Rows from block 10, named by matrix and row number. Each number is 128 + 24 x the weight over its row's rms, rounded and kept within 0 to 255. All counts start at 0. Numbers have three digits each. After the name is the row's rms in percent of the matrix's.
# convs0: first 3x3 conv (model.decb.0.0.convs.0.weight, 128x256x3x3), inputs 198-206, a 3x3 kernel for each
convs0.24 103:127084120119099100134116108161148150161167118124120130163172107095166126151130099141155152146113098153196108104088127109126158134091106145105108171150128155163124183112098103073071107113120130125129130114164139132122070121107138140072169167118
convs0.25 099:128104116164166143128123141124174139093137103118125134092109130106126145079056072146109145154185134165153127098124158090112114136124089153108134151104132148093167116154112118178172036149146142092092142102094123173162120139116111165151155144154
convs0.26 101:121113112125147131125141140119094151143149145142141125143151162147117139129107128123131091165143151133110090132098118120108116175122142124157144118147099083079177100129116124083091091113106167109159115155131155130095132128132123059187138135124
convs0.27 100:117102146126118170163111136165134141155146150129129134138119137097104098104124131135113164081072093143113134136110129126141160076131149091187175164112085136149182126134132174091112133129144126085124128099111063080129157162115128101106099115100
convs0.28 096:123151126136165097126107151137108123151160137211115113170122126110086112120166135117126110139110150151107068128115136125147158133125098134160140119153095133099111117115153100131102102058151058134142157124144168144179082153112108114151132180102
convs0.29 100:148131165124121121098135103094135099129173148098111145134103136123118124116090100132106139099124144155158145162106088137120116136174140130111113126130149088112113177125145189137158138122109084108106072117132084079102124125125096115110111115148
convs0.30 103:135110082111109133133159150126094088106052168112116146125141148145116139137086162120120112131125109108070094125124123130143168185181100146112132131161103116155136162165112143112154189099080141072133142143099104109110035127145085135168152121151
convs0.31 101:122108096146107095132148095166134107125125111129150166149131096091130157077125129120134075085101139134129170149118099119149141078135135154111175124075173105089129116133114120127143158155165132132104112074122087119155129108146142116130106129101
convs0.32 102:149141116150195160185160105147125119151142123132119130115112143147117112138108127177108098129131121108100100125124118141121137143150103122153101121160133127101125131099135133132175090103110120098100086110116137120142117144126131175117101075118
convs0.33 102:145145136157145129127177113091163134118169108124118115124128082150107156088157137185118089175118115127111066146119137121130137109088102127127138147205177079094115108172144106115127057143184120114161074114132116118132092139105131169144093133125
convs0.34 100:125121171091113130165134141139130126169156106096136139120108116082107125078146109163163203149133070100168161140189180119134121107093107082123143109141118152133113140088138139092111119109124152145135133120127104125125089125118106155128161152123
convs0.35 101:143103191130153158137108112093117116099128134146136140138149122162124168117165132116112124126119099146110157129132141127140125177158120117130147157144132164196098116123163115160105125133093124089095098140117113126123177138146098132168112117111
convs0.36 101:106116108119153145109140169128147134173149111143138126083120107120095122148158156157116075154151162074113118120127135083148115140121115185160134141139167165113185117118093095095135133157128195161181110138158118093152113140124124114110160127133
convs0.37 098:126149087133136132136131159111149161105105122134104096132136093132151120095090095100089124112099102155122098104107129076093100113121097124124088155139112132150157116153130148080139157122126121107138131104099119122153114131152095095143111124129
convs0.38 097:151148107116128110145148144106119127126160102150162153125136163106098086147157143112130128167127125160150117135168161137140121117114157132130102131146130117083137122155132145154161107141159114088125083105161145102130120156177110107129144125134
convs0.39 099:162109108116165140094126170149118132150120139106093104081111114118141105107134149089095115159118110126135130114123127132127127091128107130123122142141146178101135140123121123098099081152163152122112150116147075096075140131148153134113171160128
convs0.40 101:160112106146104117148119176117117089124141153082108152086146171119122172174132143112108131117124100174108118157117151133167125128159138149116120142124127118091164153197129150160182162062079095130080113123137126125113186158134168129108140106143
convs0.41 099:107106115160129108129102129113113131061087107157114121106107157099150146096136145088102174107083139102130131117162116129121149121114166146134120086089118079123084113150156119154155130117154126169122128131106149097105126127094100161132110154136
convs0.42 097:094152112085122152127150134134159096107120162139143127168106124112156121111119087066121102113147087148136115107101093136112142100122133139107146136164182162134172113117142129131109078192113149119116143112163152150132092135110160152129128124108
convs0.43 102:104154135139134105138112109120088119137091117130096147128175106117122068208136152101137135085092090114102098110139161142104128118137127099128061160142136074118113136146093098147085138156166114162148094108117137146117141139142175119135136134151
convs0.44 102:177175191127181172133171135155147105163131128153143144119095106091068086164179102114110114099064104112148103160144099129180137100138124131092116138150090122137120185123138162125123123097099121128144115106087103120153120111165153140165122133116
convs0.45 102:134135135186131141118083093089108154113126129172112092151140155170162123184173168113151072116114084141123115120138156143149110118091101143159141105147112146130205146127100175148120165179133109145119110121116123122105128126077092133176126124128
convs0.46 102:109107136091087147169129124114113121139121134090177179115145118107138116145167132133189155100144134123137157123129124137116124122152124155149114154191160127182115168148171147153160109120131143134152147134109085132153119161108104167107114072092
convs0.47 101:142089128071051112130136182151117114124126135132116189134159128093137147068111130160164153114134154114165125107086158113115100106137141154175176134093143099124158101178122123100091126157121115100107163093070134104176098120124127125130084081137
convs0.48 100:141130132150111112144113091104158106126177129121125104167141127150108096138111115178105121064109144119184140130161134107155171081125155168108073135165128130117122137113145135133149114125146135141128107116130104135127071101119102146116104161139
convs0.49 100:124133123099152138167165125120074124142161124110116144113166141077042131083164172119127132102118151125157122113143136142129111110112123092108116194163139136175188103141142119135174140152131146136113129125090121106120156153128112130122108150099
convs0.50 102:114123146139146165097117146150146128091109136131139148107121115121146126080151128136147134151133134139105105115121146105149130127107155127172104150103094159175129115150093122125113101077085191153108127125137065111137098127170146110141173128107
convs0.51 099:103115103122100117095104162124148134107170133126154109128104104091099098099142150106086107102099149159128102120128117094129117111085100141136130127139141150158153105151108136128135140122086127134149123120139119126135129087120099098106094110109
convs0.52 095:128130118128130152141098130196124133158138121148146133065074130127148129162167134098106152127131117156111115130145131137094120183148152189152189188114157090131113152092074104058047113119129116120174115114121117138125113137126135132113161101114
convs0.53 099:176142160185146102139099089106162102089106129107139105098123086130108041119145081161162159141125142104161105097113145126117089151095158138153166137118164086088129120116124114149084139150154156159118134117102131175136173161120087085089113145155
convs0.54 101:153137137106087134100083112108111133105142152128158180086126094091097117131128104130142080185153132153138124155141154121125123150126143122107088104171152062118134120181138137126170140120194122107100117094099098103095122144137141118136142118093
convs0.55 099:163139126121134149149146175143147100107144161070139143121122086143124108144100126115096149183128139176136105122161123128122109131111096126151143098110119075131089136140106133146119077167120150134129139160175130168118125108098101155121147133099
convs0.56 102:144132161084155144136128139144129096165145120146124098151098109148099123143144119134175144164183189174112123130115145104109086117181119129143155141137146126125118161138154175153155095128089141126107144125133134128133155174136087099117099101108
convs0.57 100:136147101137137139129100131089117095103123124097113111145129121122154134150094113172101126139134112116104194136134116096130082084167145122113131145118118202136161145136119120184209095139116129174119130135124098104116087105110141131122098111136
convs0.58 101:168119164149122136096113122150117179150144144117112149115103133143106150142107170124142110128108142129133133132120112167160180126151098189163165149139148132112123125149135127118143105161184123142148072093088146126140126103114125125154139132148
convs0.59 099:127140096121129076145136110153130140134106147132123161114147154120098080103105118170168159162139219082115161117096150144133135109076126104092085144131100109097061125157176159108115128033037103098124120121100108128119135132119132135089165137127
convs0.60 101:151095123143134121111148123117164154144139141163117146129112156137065141152095139114114100154128144081109109136126074161093168118136179155119123129084077117131147108084102132192137092180083127087124148111113139066124139148151106099122164088113
convs0.61 100:093126092086107102125131160104107098134092113111098128129123091094145116075088108140130156140099104160136142085093145156157112153162078124113139178152171189171105125134180126156144083135142134118141111159160133143143130106129145098140140133136
convs0.62 102:147128158151152145073096124133113131096104130137105133108094128099148126129161116108121114141120141140138142110102133090129128147094104147096140121115096147184143112135094127128169150100126160149136184150123172153120162154132131175167126091153
convs0.63 100:108127111117130097105122125133131118122138121110138109148102116170104138144117115124141135111150156131179180196116156140117152126130134129116140125096162161156166163158160148128142108173073159123115158154140125115145097088155128101129118148117
convs0.64 102:120135136123133166184131102173129109137132070120143128162155089118123166148104183122098128164093082136125089140118117157111118175128100168158142185164147087111136135104132128148174097124133168161132133147149088126122086130129094129100103133092
convs0.65 099:167139127163093120110135114105148111136115133111114114132117162051101097163113145124167104129135118092124099139128130137108113109128147099129127118189157141112169136138147169103117108116122114109139118134143138134134141112102108092094147094145
convs0.66 101:128160139114119103138120129134135176077083120120107139156141149151142125139122154175127134165140096141130165151130136123115081134087106089105098120142158075118096131175124132168107102112085152129134136145171103105111181125124120096144103128092
convs0.67 101:159128127135149126113104139146141127141152111077170144133108068152107121218070113126104077162148131140169127145137150071101117093098111109110152175135129096106108113134148131133143127173205141138133121137134116136115170150105154099145127079107
convs0.68 098:132098087104124136137090093110094136103063107100111134129113131187158183063121151138123137109150082126139101096131141124113145129156132153084107135166160077084073154132103154164125102158113082094128120139105114110151105125120180195185143150141
convs0.69 100:077097088067150100101145131079107136131137143086139148087147156108127133127176156107154146129127134101157117099113145117079154116060166149141140107108159124182123100095141088125110121133144161122136130122121125121121108139198105147119131124127
convs0.70 101:114110134106133165128148134105125120169130171106096131143109123177172183133110113118097132090125127101110095112125141077074136115132161155173132116124121162160143119123089167098171122112123135134101075152137152111130111122113155167109154122136
convs0.71 101:128133124109128113117096100146100139124137134092099116152127129127113115068141117149134152150190150119139155112122119114115136128095075132121109125145162125129089188105107156116108123124210134128123138160139164137161119128108128091088149132104
convs0.72 096:115127112119124088089144118101136117131085096120138165101144099120162112107116108107144155140107129121133101134113127123111100113110121117148098119131115101140152142126161158164149155164159087114140123119116142122146132115133163131150146121108
convs0.73 100:121137136115131138128135156114103114155133096169154111121127100139119135093157071117102067129110103118125136123126114131155099123087109179144136073166183151120163168071123108097138126118088148162154038080151123125137081127211093116146107099113
convs0.74 103:117154155136104134082109131116116142161119117131126103130161181136150139149136159180165151126127127153155139112105134139148132096131172149126112119117129094152105099111106101100126177152093107120123158150122141131114095128195116120132121151083
convs0.75 099:114100091142132112163146149145117120140135132126127132117127127119101088112094118109120132148124114133120156148126097137135102102129128146138129089180111089159115117161146080088126147123156137135102131124136103090153181120145136125119111126127
convs0.76 100:110139129141107119087091091166159119094098082089112098102095126131086084188213104118114175133123089125114100143158122117166108100121064134131145120130113097080053131144128110114134104120146137127147087140134132122102124096157106148125115127126
convs0.77 099:141115152129125121168140135131142104119164146166184104104142101142172107128144109073122091113160138083128132143133099098130124103121077152143128112134149062173118146112129102063104126099120120133131098127092145137153094131128124126138101114102
convs0.78 099:152110139131099126113116153147106099160119146134119168122132129127149147092190152137122109120156101103141144121114113104101086108137119118140133115205123123130120112087139134127143223062173128141080152136124147135109103142117103138139150137126
convs0.79 100:169154131143148129128133087125122097070114118114139083149118152085086137145155128114136132144120111120086073125108118123130129164146128112109143106110063123114083156090127115090093162146075121111119160139146158137108188171103150135141138102177
convs0.80 102:145136141154116120156139104117126145150144173144129151138159133126109114134134120116190117116112085164124102119138119144138130127105095184140124121090106160099155155098142099112157114119140116108067126141130121110092156166115174148119156150131
convs0.81 101:124125101116132115176144186110127118157142128140140079128175125106118120146138103128136104116132112142108150110117133113135141120121131109126192146120146158124150141112140137093137084068138113131138121147146140156119114131118122082113114128107
convs0.82 100:135106137128098097119129131145127170173144142108136101096139147087124095117090156140098125106099089097125106138160137106129125140097132150150129148083064073126145160166184142123106099100164128115091209125110113133108170126153133110098127101101
convs0.83 098:123127112129126134127178114111132127123162153122127181144166114109148140161190135110120120101177142097121097126112115159167179141116186131075140138072117110045089116136114128135151072064128167110147121115130096124108127110168092100086116121135
convs0.84 100:122083120125120112076118146084123130140135118121127159177204118133111097124119077136198135141168105154137124139155154105120121157164125140111094152104116109089130109163079075166133104134207105115143122134135126162175090133134145117124073115079
convs0.85 101:140079100097108107094113121130132128150104107160112174126093131145128133142125102124109133127147115171127145153141165152156183115131169110136122109179131116186216074078148118093159141110179143141139144125165113108173100145184116086116136117063
convs0.86 099:154137142115138154084087128140123127153159119153109122119108096116095160160124166111131138124156129132137144138134100114141108094124133145129128141138134097107164111133171130143165119125131141164154131157171135135149101119131153106104116150109
convs0.87 100:079127155138127141161127104110089097075170181106174134091103153084101110107066110200163111152153119109112143142151143126131115127123106124150120122116094157133125115149086097145096089121102121111139151163164122131135138072083156150068135115124
convs0.88 099:121086125137137123136128143141137128080096122118141087132146150152113144119123124176169086141123140180119152165144177154091150125140133149113125090121121160124083121118141151141170124111079119151153086129109145119130112150078126143136111097110
convs0.89 100:108141116142157126152089125157123113173149150125122136157134156122114152136091141107108078087106113068112128115131138100159135119126082146128109167077107105119106127118188122159154109105141157169113136123097119154138116159108129146145161182124
convs0.90 102:104116131130080087123123142120114156141155156115106171072142079107099104153132101143180159123111121136113089178141131166141099115134130148122156155102153135117126061115088117078120130075098142117124128144147154093108137132123118111123107136122
convs0.91 099:113140129123165152131168145134119136107087112181170136136095083114088113100095119156119116094107119041111102114103176137125139125104151142154164076102117158170103116133133065105137147135164074133106127114102128130118119115094081128153105137122
convs0.92 100:182137153123144136135167140136147123126115097177150151135131125092154172111158145110128143130106053140163139134136148141130177161129154140109092133056097134131152136119142137125137107134130133101122131171112141145116117133161110118099147115161
convs0.93 094:135121130146117128092124094141119102112100119120154123118136136100071098114111094148124064145129156113149155147141141148127100139125073131121129103106098118116127158121099101097128150115110149120120154132130137098130118096161161157142152160095
convs0.94 099:093104123072153101128172136129118143121121104115120108142126101139146111141098175143160155102122097145145127152125109168190186141141157129127140084075129138130148121121093121114109146154142119129171154141130116091112122119134148098112136149081
convs0.95 098:116174156150159113112127141129129108130117135139124114130175126110091123125122111140142115120132185116122137133147080138129152163127128118129140168144117162144127119115129104100080138090138097143143123112093109082082108108079155169161111093103
convs0.96 100:113090120110149119106101144155124106114141122110117099082134181166154113110085127146185097121131132083132169092133191069098131186144136112136137181130096154162127169091115099180109125124131134121123137141123173108155082153090145126111136159115
convs0.97 101:140157145167129152100102127148150152123109125136131116126104135092160134125112115119093100167126132117108123118116136144155107113129162156132164142095158145180127124177140137179112119128074114096107112103085138095124077123166101101113122161165
convs0.98 102:118118130114120112157146130138115108146124124117102107104123114102127120113127135102174142115138113172128116126096132099158186121166102121150146177195137154144137090128165106126136149092120124153136153156148096110140155183108126162161143162114
convs0.99 100:107115128107136102094120123108103154112152209129137134153139160104105159125166149161135161139139151117110109121133123188111111156078133115167102142168116117161105100211164099127101173083140078166170123131137112125104095128111122123146138109116
convs0.100 100:127146164126109129146106125144137124097104143138113139123116132152088152139130135139092078104096114132080109133123151139126144132127116134149107122094132117121118186126127124116094069136139136119096133130081104132088133110141143143122143130115